A small self-supervised image encoder, trained from scratch: norm batchnorm, muon at rate 0.0041.
Rows from block 7 of a small self-supervised image encoder, named by matrix and row number. Rows with one number belong to one channel. Each number is 128 + 24 x the weight over its row's rms, rounded and kept within 0 to 255. All counts start at 0.
After each channel's rows are labels from the 100 images, of 14848, where the channel reaches its highest value: "lies over" is the class under the peak; "responds to" is what is common among them. Only what is clearly more common there than usual is listed. The data: simulated stained blood smears.
# c3: 3x3 conv (model.blocks.7.c3.weight, 320x320x3x3, each kernel summed), inputs 184-229
# c1: pointwise conv (model.blocks.7.c1.weight, 320x320x1x1), inputs 184-229

c3.294 [127 141 130 142 140 113 190 171 135 136  89 135 149 124 118  82 133 117 134 127  95 175 128 134 126 161  75 127 130  91 132 116 119 166 149  85 161 121 162 162  90 118 115 142 124 126]
c1.294 [137 155 126 106 168 120 149 166 159 150 151 153 113 165 152 123 148 107 119  94 133 141 146 125 145 137 145 145 103 107 126 137 118 157 162  89 177 136 162 163 102 104 119 131  96 174]
lies over: nucleus; large cell
responds to: kidney-shaped nucleus; two lobes with orange grains

c3.24 [146 146 130  88 151 127 139  84 125 128 117 101 120 147 120 116 152 141 137  91 139 105 147 141 116 127  10 139 117 122 150  89 135 148 159 122 117 129 100 156 123 121 152 143 132 145]
c1.24 [145 131 136 131 152 120 134 139 143 132 124 107 162 133 166 126 156  89 154 140 127 133 116 173 105 162  95 128 127 118 147 122  98 138 117 124 124 144 143 126 112 133 131 150 123 165]
lies over: nucleus
responds to: round nucleus; crowded

c3.173 [137 139 139 149 150 139 146 126 111 129 101 157 102 138 122 153 109 126 159 114 140  97 195 113 119  94 113 124 140 121 133 177 139 118 117 115 117 173 140 113 148 133 169  91 127 160]
c1.173 [140 148 119 118 143 164 129 132 103 137 115 119 105 145 120 123 153 124 165 130 105 102  75 129  96 118 121 150 132 140 115 126  88 139 108 144 150 148 156 143 108 134 157  75 144  92]
lies over: nucleus; large cell
responds to: crowded; round nucleus

c3.147 [133 101 158  98 140  93  90 162 122 165 135 104 131 100 116  74 112 129 135 146 125 145 115  98 130 171 155 115 138 156 124 128 151 131 131 169 190 140  88 128 154 157 107 135  89 155]
c1.147 [104 138 140 126 141 147 131 161 136 102 124 127 121 154 123 118  94  89 124  90 142 172 105 132 134 125 124  84 151  89 114 106 137 116 122 144 121 123 119 117 148 120 102 174  96 139]
lies over: small cell; large cell
responds to: target cells; kidney-shaped nucleus

c3.267 [129  40 167  91 110 118 148 110  95 109 139 150 110 127 160  97 114 141 109 125 113 104 107  88 128 131 129 111 134 159 122 124 113 127 166 125 130  79 117 135 118 110  96 111 100 139]
c1.267 [ 88 126 133 110 134 114 127  91  90 148 118  94 135 136 135 114 136 121 123 129 123 113 115 157 132 112 108 113 111 144 136 112 122 125 118  91 142 123  99 109 133 125 111 102 110 135]
lies over: small cell
responds to: spiky cells; two lobes with orange grains; target cells

c3.9 [107 122  76 135  98 136 104 176 114 149 137 139 129 151 151 149 137 116 165 138 107  90 113  72 167  60 113  78 100 125 134 136 161  97 159 105 164 134 165 163 153 121 135 100  78 151]
c1.9 [ 97 106 133 119 125 136 100 142 132 132 144 112 162 120  90 133 136  84 154 112  88 155  78 113 124  90 132 162  92  98 125 116 125 144 110 163 101 150 144 129 169 121 138 143  72 106]
lies over: large cell
responds to: two lobes with orange grains

c3.162 [ 84 137 119 118 113 132  95 128 177 158 121 114 128 163 114  87 128 134 129 108 155  92 140 168 120  71 127 140  87 141 107 134 145 150 130 110 122 146 107 134 139 125 155 112 152 106]
c1.162 [ 72 108 134 105 131 132  89 114 137  88 145  97 111 149 108 110 173  94 121 146  98 119 134 144 131 130  92 110 107 131 137 135 136 125  92 119 125 131 149 163 161 160 148 141 160 102]
lies over: large cell
responds to: two lobes with orange grains; lobed nucleus

c3.15 [121  89 154 136 190 155  92 144 104 163 166 120 132 134  98 181 109 117  92 107 100 153 150 112 136 134 119 160 104  95  98 113  59 152 133 114 127 136 151 125 137 187 151 119 186 139]
c1.15 [130 112 141 139 163  97 129 121 136 126 121 124 128  97 112 151 132 153 121 138 156 160 131 149 110 133  99 152 119  85  99 143  75 116 144 127 111 112 144 117  93 123 119 107 124 148]
lies over: large cell
responds to: band-shaped nucleus

c3.172 [ 90 116 114 102 122 113  96 175 102 111 111 115 124  99 108 118 138 124 154 125 106 109 133 123 115 162 153 109 116 128 143  87 138 109 128 148 159 162 120 112 161 154 115 134 125  51]
c1.172 [ 67 148 159 121 109 104  98 129 119 122 108 134 105 105 163 136 112 117 138 131 151 112 157 137 113 150 147 109 119  95 121 122 124 140 152 168 151 187 114 126 131 119 155 145 113 144]
lies over: small cell
responds to: ovals

c3.98 [148 138 130 133 163 131  74 102 123 124 116  69 134 103 133 157 117 133 159 125  93  98 116 142  82 129 112 163 103  89 113  88 168 116  99 108 133 152  84 154 138 125 105 172 137 148]
c1.98 [121 133 129 138 170 147 144  72 113 118 149 118 118 105 120 101 124 108  94  99  78 106  79 131 105  94 157 146 151 135  53 124  93 143 103 131 114 117 136 131 125 130 140 132 100  91]
lies over: nucleus
responds to: round nucleus; crowded

c3.5 [122 142 156 102  65 178  91 111 115 120 111 149 121 135 150 129 123 127 178 102  86 133 113 135  90 115 168 134 134  98 129 107 105 124 125 110 115  96  89 116 113 150 146 148 156 143]
c1.5 [111 132 122 139  64 125 107  94 105 120 112 170  86 118 103 121 101 101 131 121 135 155 129 149 116  94  83 156 109  93 115 122 106 119 119 124 102 125 135  99 116 131  93 116 161 113]
lies over: small cell
responds to: discs

c3.132 [114 144 105  67 126 114  66 109 104 118 118 126 178 154 120 137 142  98 128 145  90 128 111  68 111 152 127 130 112 132 122  74 139 133 103 112 111 154 154 125 165 138 131  97 162  85]
c1.132 [112 120 134 134 164 127  99  85 121 120 108 114 158 156 137 133 133 114 134 128  92  90 102 113 107 147 120 122 133  92 106 123 113 161  98 135 127 147 147 106 118 142 118  89 173 154]
lies over: small cell; large cell
responds to: lobed nucleus; dark grains

c3.144 [115 114 125  91 134 139 149 158  84 148 108 115 127 148 146 107 102 134 144 125  73 150 159 144 117 118 126 131 163 137 121 133 141 127 117 137 119  83 104 118 118 147 124  78 130  75]
c1.144 [ 61 149 122 119 120 109 148 110 137 127  93 119 147 144 158 143 159 125 126 128  88 131 148 145 111 146 121 108 156 138 146 109 100 139 139 157 116 135 119 142 125 142 153 121 120 144]
lies over: small cell; large cell
responds to: round nucleus; target cells; dark grains

c3.269 [159 169 120 155 130 120 139 162 131  78 132 127 140 118 132 153 112  77 136 140  89 100 152  98 109  95 117 102 142 162 111 103 115 114 119 104 162 111 134 139 100 143 126  97 124 129]
c1.269 [142 155 136 155 139 160 116 114 130 115  92  93 156 112 145 111 127  93 121 155 101  63 101 129 163 101 110 132 136 124 153 160 110 159 113 121 128 141 139 122 108 156 160 107 145 190]
lies over: large cell
responds to: band-shaped nucleus

c3.64 [101 130  88 101 168 136 137  97 120 100 116 134 135  97 171  99 140 106 146 148 147 184  99 119  99 105 136 121 135 147 111 128  93 128 128 107 144 156 165 138 117 157 128 155 126 106]
c1.64 [123 115 140 129 160 149 115 108 153 118 132 125 127 135 209 108 183 117 109 110 135 114 109 132 115 123  81 150 138 128  51 184 130 125 112 136 120 113 118 120 144 145 107 114 127 177]
lies over: nucleus; large cell
responds to: round nucleus

c3.67 [116 163 134 110 149 123 109 146 118 108 109 142 124 120  70  88 122  98 111 129 141 112 152  97 174 136 148 161 137 123 132 118 101 147 139 100 120  90  79 148 117 154  93 107 123 169]
c1.67 [129 145 154 100 179 139 153  81 126 106 112 120 159 154 127 101 161 107 119 120 164 109 116 125 127 123 135 152 131  79 122  74 123 124 132 116 139 100 123 102 128 150 153 139 139 143]
lies over: large cell
responds to: platelets; kidney-shaped nucleus

c3.119 [119 128 123  95 148 126  39 137 133 132 163  93 129 158 127 124 103  96 151 160 120 108 135 140  73 141 135 152 107 118 123 156  71 111 130 114 126 103  88  63 133 149 118 123 135  98]
c1.119 [134 137 115  93 142 101  79  97 118 184 101 112 120 137 161 174 108 141 163 182 108 132 154 146 132 158 133 154 137 149 130 166  89 130 145 129 127 165 128 127 170 145 140 149 141  88]
lies over: large cell; nucleus
responds to: two lobes with orange grains

c3.34 [ 96 103 106  97 129  98 148 140 149 125 120 110 149  98 141 168 138 131 145 143  99 104 107 119 109 136 160 148 154 142 113 163 145 110 134  88 148 119 105  98 110 170 141  94 148  88]
c1.34 [137 102 129 139 140 111 153 111 126 116 138 117 117 123 118 163 145 120 121 145  96 112 173 143 120 157 138 119 103 130 124 195 140 167 146 103 155 136 138 141 136 131 128 146 170 152]
lies over: large cell
responds to: lobed nucleus

c3.124 [134  92 137 124 109 164  92  64 157 129 156 115 112 159  91 110 122 117 137 120 118 133  95 154 107 132  68 100 141 136  97  85 137 104 108 176 135 143 128 137 132 122 171 111 122  85]
c1.124 [112  99 143  90 142 171 118  47 128  94 165 144  92 161 104 110 111 139 157 123 129  97 143 167 109 132 108 119 123 136 173 145 115 125 112 142  97 112 122 147 150 133  89 142 164 104]
lies over: large cell; nucleus
responds to: band-shaped nucleus

c3.250 [133 102 149 116 147 124 101  92 146 127 130  96 187 106 107 124 112 121 113 166 126  96 121 147 137 161  72 133 139  99 146 113 127 121 149 111  85 119 164 142 140 143 149  85 178 146]
c1.250 [127 102 150 155 144 182  86  88 134 133 163 102 128 136  94  80 111 107 110 103 157 116 120 122 104 127  90 140 117 121 164 105 115 148 136 101 129 139 140 169 100 145 147 147 146  83]
lies over: nucleus; large cell
responds to: lobed nucleus

c3.57 [130 145 126 137 134 121  27 125 109 137 127 103 118 118 161 192 123 109 152 145 120  99 137 125 136 116 160 126 133 175 108 137  85 151 139 120  92 136 112 113 119 102 129 107 129  74]
c1.57 [122 118 137 120 123 122  45 135 112 154 138  86 120 128 140 169 122 103 158 141 110 117 146 141 107 145 152 107 110 183 121 124  77 148 129 143  90 142 113 101 144 101  90 115 106  75]
lies over: nucleus; large cell
responds to: band-shaped nucleus

c3.274 [ 94 139 133 101 135 135 110 149 112 160  86 123 116 141  78 132  99 119 157 178 108 119 144 123 140 108 147  99 164 103 122  93 124 117 183  92  85 164 105 112 139 140 164  80 116 142]
c1.274 [127  74 137 120 147 132 126 158 147 182 122  94 117 128  81 140  98 106 145 129 114 115 155 116 136 155 151 114 144 153  97  89 132 129 155  96  48 100 126 112 110 143 135 130 117 127]
lies over: small cell; large cell
responds to: target cells; round nucleus; kidney-shaped nucleus

c3.314 [ 86 106 112 100 157 105 111 147 125  86  96 105 138 108 113 134 144 135 118 152 127 112 116  97 102 106 124 116  66 121 176 102 156 106 118 136 152 132 109 140 118 173  59 144 151 144]
c1.314 [117 134 107 106 145 120 124  89 158 128 115 101  87 133 120 167 132 139 139 127  96 142 116 149 107 103 180 128  96 133 151 145 114 145 159 110 102 137 125 155 114 140 102 179 119 132]
lies over: large cell
responds to: crowded; discs; two lobes with orange grains; large cell: band-shaped nucleus

c3.318 [112 128 136  80 117 163 135 131 144 109 128 129 130  92 142 135 106 129 120 142 112 128 143 106 112 113 119 125 122 135  72 155  91  92 151 123 113  52 152 147 123  67 142 110 124 147]
c1.318 [ 91 116 124 123 104 117 123 124 166 137 138 129 145 133 106 103 114  99  67 120 130 132 170 131 119 108 141 106 118  89 138 143  97 134 137 130 135 111 117 162 152 134 141 146 118 144]
lies over: small cell
responds to: crescents